From a checkpoint of a small self-supervised image encoder: arch repvgg, batches of 256.
Rows from block 7 of a small self-supervised image encoder, named by matrix and row number. Rows with one number belong to one channel. Each number is 200 + 20 x the weight over its row's rms, rounded and kept within 0 to 999. All counts start at 0.
Before each channel's rows are labels from the 100 images, of 14848, where the channel reaches its highest value: "responds to" is what is common among them; "colour at peak" is the nearest of a few named colours to the mean colour under the peak. Only what is clearly more common there than usual is listed. The data: streak pictures of flow and ridge fields. In brackets: how many of the 100, against the usual share in percent.
# c3: 3x3 conv (model.blocks.7.c3.weight, 128x128x3x3, each kernel summed), inputs 86-127
# c1: pointwise conv (model.blocks.7.c1.weight, 128x128x1x1), inputs 86-127

responds to: waves (39 vs 10); pair of whorls (31 vs 10); whorl (29 vs 9.9)
colour at peak: black (26 vs 10)
c3.94,214,208,179,179,186,190,174,179,180,219,199,193,201,221,195,245,184,233,233,178,202,174,177,159,200,180,149,193,227,207,204,211,200,201,218,165,178,177,207,226,182,193
c1.94,180,211,204,203,176,205,219,174,193,192,214,194,211,197,197,207,182,223,212,186,217,201,204,165,187,148,168,210,214,230,199,192,178,203,212,174,204,166,193,237,184,215

responds to: source (25 vs 9.6)
colour at peak: black (98 vs 10)
c3.70,178,206,186,199,218,226,194,199,176,223,204,209,235,196,148,210,213,206,215,200,205,172,197,206,182,227,178,223,198,206,189,174,234,192,204,184,177,171,219,218,196,233
c1.70,230,162,205,205,214,202,180,192,210,203,204,170,234,171,160,201,207,170,203,234,215,204,212,197,187,238,210,202,202,190,210,184,205,211,216,211,162,191,200,178,250,229

responds to: high contrast (71 vs 39.5); pair of whorls (38 vs 10); waves (30 vs 10)
colour at peak: black (59 vs 10)
c3.79,219,211,210,196,167,169,198,214,193,165,212,220,198,198,236,198,195,209,202,198,176,199,199,201,199,237,234,198,216,210,204,192,191,224,170,219,163,206,176,193,236,161
c1.79,192,203,216,180,198,155,185,210,185,203,211,228,214,214,211,214,207,209,209,198,207,231,208,210,237,217,217,199,218,221,219,189,197,189,177,212,183,211,189,197,216,206

responds to: high contrast (91 vs 39.5)
colour at peak: white (52 vs 9.1)
c3.78,228,178,179,212,223,210,195,182,180,220,252,187,211,200,202,191,194,189,153,225,186,212,174,245,223,188,181,217,216,197,192,199,205,205,213,181,171,213,201,170,213,214
c1.78,227,204,214,212,225,217,214,219,214,211,203,207,192,231,209,248,212,187,186,222,210,203,198,229,218,192,233,188,181,202,193,224,253,237,218,215,189,229,230,184,234,224

responds to: saddle (28 vs 10.1)
colour at peak: white (36 vs 9.1)
c3.45,226,196,209,193,205,153,226,238,179,219,205,198,204,190,180,184,238,204,208,195,208,189,209,212,196,184,243,208,189,216,196,233,206,240,199,180,217,200,176,217,178,140
c1.45,229,198,195,187,181,181,192,216,173,218,221,193,210,199,183,169,219,194,219,205,197,182,172,199,191,181,230,225,211,195,180,202,193,194,218,197,212,210,178,221,178,154

responds to: source (51 vs 9.6)
colour at peak: black (87 vs 10)
c3.54,182,239,213,198,188,179,179,208,159,211,181,213,199,177,160,202,176,182,162,177,188,210,222,204,184,177,179,191,210,210,175,205,237,230,216,175,203,152,182,204,226,195
c1.54,198,231,180,220,208,204,204,217,168,216,188,226,231,187,208,213,197,202,177,219,178,214,208,234,188,202,197,204,206,224,195,185,246,240,190,194,216,178,208,196,264,167

responds to: high contrast (97 vs 39.5); waves (26 vs 10)
colour at peak: white (80 vs 9.1)
c3.40,215,218,204,202,180,209,202,201,217,190,206,212,189,199,185,175,191,167,198,243,208,195,197,203,254,185,195,130,229,220,225,190,189,208,179,208,198,209,211,206,187,212
c1.40,184,169,168,198,192,205,213,210,197,179,196,174,191,179,193,178,217,133,216,201,205,189,159,205,195,209,184,176,161,180,153,201,200,218,200,191,191,214,204,201,195,219

responds to: delta (56 vs 10.1)
colour at peak: black (60 vs 10)
c3.28,151,213,198,190,203,150,187,162,193,194,213,202,206,184,225,212,158,194,175,181,187,197,196,200,206,192,158,178,197,185,182,206,202,200,209,166,174,175,231,190,208,188
c1.28,190,219,204,202,170,159,204,177,193,179,217,201,203,195,195,220,185,211,185,201,197,195,196,182,240,195,199,216,222,225,200,238,209,207,214,154,196,206,230,216,215,168

responds to: high contrast (83 vs 39.5)
colour at peak: black (100 vs 10)
c3.114,198,215,194,186,167,218,176,183,178,219,208,201,166,204,189,191,180,207,203,172,185,212,211,208,215,210,163,221,211,211,205,197,189,218,190,187,166,158,199,209,191,210
c1.114,187,223,213,220,174,215,208,184,193,193,222,219,193,195,191,216,199,211,203,171,199,214,204,207,232,200,161,217,212,216,204,196,196,220,170,214,196,179,222,222,185,218

responds to: fine streaks (78 vs 49.9)
colour at peak: black (100 vs 10)
c3.41,185,206,203,207,188,186,175,216,161,208,204,214,185,179,184,218,196,250,174,194,189,206,223,240,181,189,195,202,214,192,203,183,186,201,187,191,191,182,180,226,230,170
c1.41,196,221,217,220,185,191,195,205,190,190,195,227,198,197,210,237,199,231,180,206,210,233,230,226,211,179,220,206,234,236,206,210,223,230,177,226,209,200,199,202,242,172

responds to: pair of whorls (38 vs 10)
colour at peak: white (71 vs 9.1)
c3.34,191,182,204,217,191,204,183,162,223,215,192,212,147,219,176,181,165,177,237,198,204,211,189,182,218,179,192,174,211,215,212,208,207,199,199,194,219,168,188,226,171,209
c1.34,186,204,225,208,183,221,193,179,209,206,201,205,182,199,178,177,173,190,210,207,202,191,201,173,194,164,196,203,208,207,198,202,190,210,189,186,230,163,208,231,159,216

responds to: fine streaks (89 vs 49.9); high contrast (64 vs 39.5)
colour at peak: black (75 vs 10)
c3.103,195,210,195,187,199,198,198,227,172,222,237,207,166,218,197,208,184,212,212,146,233,201,232,206,153,200,198,204,176,206,206,221,197,175,208,204,192,206,178,213,219,196
c1.103,186,186,197,203,196,192,182,196,166,211,189,188,179,206,193,183,197,213,209,154,215,197,226,203,160,205,203,211,172,191,199,212,198,176,207,181,199,192,174,203,205,201

responds to: source (33 vs 9.6)
colour at peak: black (99 vs 10)
c3.39,195,210,204,191,211,179,187,191,191,203,190,206,180,142,184,203,187,214,192,191,207,223,211,204,209,174,166,202,211,205,218,171,242,211,203,182,212,156,183,209,233,162
c1.39,199,237,191,213,222,164,208,205,200,223,204,224,213,188,203,213,205,223,187,219,203,241,228,213,207,217,204,193,206,221,212,180,255,231,209,225,183,186,225,206,249,184

responds to: loop (38 vs 10)
colour at peak: white (29 vs 9.1)
c3.121,226,189,217,200,180,161,208,199,196,204,212,215,195,221,223,205,184,199,213,214,215,181,210,157,195,200,227,170,209,203,245,211,196,217,217,215,189,222,186,203,213,177
c1.121,226,216,188,205,166,174,209,210,203,204,212,195,224,186,204,199,222,179,185,204,200,195,230,166,221,207,219,205,200,193,195,190,224,233,220,231,200,220,149,199,204,213

responds to: high contrast (86 vs 39.5); pair of whorls (33 vs 10)
colour at peak: white (41 vs 9.1)
c3.105,221,215,197,210,208,195,189,199,201,183,209,233,236,219,206,222,199,194,223,224,214,212,205,181,212,167,192,193,244,244,193,215,213,176,219,234,192,194,238,200,192,220
c1.105,214,163,168,183,211,215,203,207,187,203,206,196,236,200,182,203,238,165,202,203,185,204,204,178,172,207,189,204,152,174,142,183,197,208,227,223,169,191,209,168,195,213

responds to: delta (83 vs 10.1)
colour at peak: black (33 vs 10)
c3.2,204,175,180,192,199,217,205,213,189,224,224,217,197,203,201,207,205,201,211,214,192,201,208,209,150,208,161,189,203,205,189,206,222,236,209,196,207,187,167,168,212,196
c1.2,230,223,183,181,203,185,211,200,192,220,215,180,208,195,199,208,222,216,204,211,198,181,203,219,187,220,183,173,219,210,187,165,218,223,191,207,201,205,176,186,208,184

responds to: fine streaks (88 vs 49.9); whorl (42 vs 9.9); waves (40 vs 10)
colour at peak: black (27 vs 10)
c3.124,217,191,166,194,203,207,206,233,167,216,215,183,208,176,176,223,208,201,137,185,191,183,167,220,152,211,187,207,183,190,171,198,184,181,197,192,194,204,236,194,206,196
c1.124,225,201,138,191,187,200,230,222,172,222,211,203,185,205,232,212,217,207,183,186,199,211,185,207,153,201,190,204,177,189,165,221,227,202,213,219,114,215,205,183,211,209

responds to: whorl (27 vs 9.9)
colour at peak: white (54 vs 9.1)
c3.119,214,195,196,184,210,188,191,221,203,199,210,230,163,212,224,203,206,181,201,191,193,185,229,182,197,207,212,161,195,210,199,220,199,235,174,192,202,205,219,166,218,187
c1.119,197,165,191,192,217,193,206,167,214,198,205,203,164,221,225,179,168,207,221,187,179,164,243,178,177,200,211,193,170,216,199,233,177,238,204,210,216,161,190,194,158,195

responds to: fine streaks (84 vs 49.9); spiral (26 vs 10.5)
colour at peak: white (27 vs 9.1)
c3.20,205,182,191,211,207,170,182,196,181,196,191,200,161,193,197,202,204,205,125,178,168,204,183,213,180,244,182,217,173,196,211,192,209,193,196,194,188,187,192,182,245,155
c1.20,223,207,197,203,208,196,200,196,202,188,192,213,142,249,196,209,221,246,165,181,195,236,207,201,203,230,205,196,233,221,227,235,246,205,204,186,193,210,219,205,245,181

responds to: fine streaks (83 vs 49.9)
colour at peak: white (32 vs 9.1)
c3.67,208,217,184,218,228,192,191,177,177,220,215,192,244,206,194,187,182,184,205,196,177,196,180,218,195,218,197,239,181,201,182,206,232,235,211,199,180,173,204,204,219,167
c1.67,198,222,192,211,202,195,177,183,197,213,216,188,224,211,205,151,176,175,225,204,197,177,170,202,190,202,226,226,191,225,185,193,225,234,190,204,185,174,196,216,219,190

responds to: turbulent (29 vs 10)
colour at peak: black (35 vs 10)
c3.77,204,207,213,200,181,218,191,212,212,193,186,210,171,226,170,196,178,217,182,181,218,223,224,196,203,174,204,179,207,211,190,201,179,162,179,196,218,192,213,192,184,198
c1.77,191,197,190,202,188,185,191,213,214,198,184,200,189,185,167,230,182,218,184,183,204,222,224,173,179,185,203,179,208,213,216,197,200,184,182,176,214,225,223,184,201,179

responds to: high contrast (65 vs 39.5)
colour at peak: black (88 vs 10)
c3.82,208,199,195,186,194,170,194,212,200,190,228,215,153,177,157,217,174,192,221,205,217,230,222,212,182,209,221,154,225,251,214,193,213,209,208,163,212,165,204,186,217,196
c1.82,209,225,206,172,220,158,173,189,209,198,179,205,191,181,195,214,191,233,221,203,209,227,224,214,219,198,202,214,218,248,208,190,211,194,192,173,216,196,203,199,216,181

responds to: fine streaks (84 vs 49.9); source (40 vs 9.6)
colour at peak: black (100 vs 10)
c3.52,197,234,201,169,173,189,209,187,217,188,224,218,165,184,186,219,223,224,212,190,196,213,239,188,220,195,176,156,227,216,206,211,190,225,185,203,197,205,193,176,221,177
c1.52,199,219,184,201,169,181,205,228,183,192,220,247,176,186,189,226,207,213,195,174,228,236,232,217,202,202,200,173,224,234,193,225,205,208,164,204,198,203,201,208,216,203

responds to: whorl (62 vs 9.9); pair of whorls (38 vs 10)
colour at peak: black (26 vs 10)
c3.16,215,196,209,186,178,158,211,233,216,184,201,186,195,185,180,208,194,200,207,166,192,168,200,190,193,190,211,189,216,186,202,181,177,199,189,208,195,177,169,198,200,204
c1.16,233,222,202,217,183,174,219,219,226,201,170,196,220,160,173,231,190,185,177,201,208,188,183,195,202,186,223,196,203,200,228,167,243,234,214,215,209,183,190,226,222,206

responds to: fine streaks (94 vs 49.9); source (27 vs 9.6)
colour at peak: black (79 vs 10)
c3.108,226,202,204,164,180,212,219,211,188,179,198,188,175,179,182,256,191,208,222,192,210,202,218,176,185,185,197,181,206,199,207,216,196,171,198,208,211,204,189,207,227,198
c1.108,220,178,188,164,181,213,231,190,159,202,182,193,183,153,199,226,196,200,215,170,195,205,187,185,207,190,203,197,203,177,185,216,177,168,209,203,192,207,197,176,224,212

responds to: high contrast (98 vs 39.5); fine streaks (81 vs 49.9)
colour at peak: black (25 vs 10)
c3.116,213,247,194,207,175,211,198,222,200,167,185,218,192,210,202,156,203,193,201,187,196,217,194,211,215,209,220,169,227,201,236,183,217,218,201,192,200,214,200,205,206,195
c1.116,191,233,203,206,198,205,195,218,195,198,185,223,193,203,225,190,202,210,219,190,202,206,209,214,215,197,203,173,222,217,207,202,187,213,187,175,199,201,204,215,209,171

responds to: whorl (58 vs 9.9); pair of whorls (35 vs 10)
colour at peak: white (36 vs 9.1)
c3.127,155,210,192,222,198,162,194,216,197,213,186,201,185,207,215,194,173,206,171,193,205,201,173,203,228,194,158,202,226,192,238,185,206,237,199,194,154,170,227,241,212,203
c1.127,168,196,182,212,207,178,203,208,200,190,193,175,208,185,202,180,180,181,173,195,194,213,177,181,213,218,145,170,201,194,196,167,203,236,201,189,161,183,213,216,202,201

responds to: high contrast (93 vs 39.5); turbulent (46 vs 10)
colour at peak: white (97 vs 9.1)
c3.1,200,160,176,188,212,196,189,177,216,212,215,194,218,204,203,179,216,170,212,215,205,164,195,201,198,242,200,221,208,177,193,202,211,209,209,214,196,206,201,190,201,207
c1.1,193,160,195,201,215,206,184,194,206,202,207,147,206,200,200,167,208,186,214,217,221,178,193,198,149,205,186,216,151,184,172,208,224,213,223,220,198,210,204,199,181,213

responds to: spiral (30 vs 10.5)
colour at peak: white (41 vs 9.1)
c3.118,196,193,226,190,222,181,242,193,176,197,199,197,158,165,158,213,192,195,192,196,210,188,228,199,220,212,203,180,221,187,208,187,229,204,209,186,211,181,170,158,234,169
c1.118,204,213,201,230,225,203,234,206,192,214,209,211,170,192,200,209,178,193,218,247,203,212,232,214,185,225,207,193,208,176,224,219,243,251,245,217,179,206,222,198,232,184

responds to: waves (40 vs 10)
colour at peak: black (53 vs 10)
c3.101,186,225,186,167,219,212,209,219,200,201,198,202,198,200,188,208,184,209,168,189,182,214,211,209,180,173,166,189,211,210,176,178,218,187,150,229,205,154,244,185,204,187
c1.101,195,219,174,170,242,178,187,232,167,207,176,194,211,217,177,176,208,198,151,181,199,205,185,187,183,180,214,186,182,203,195,173,242,183,151,228,164,192,240,191,233,184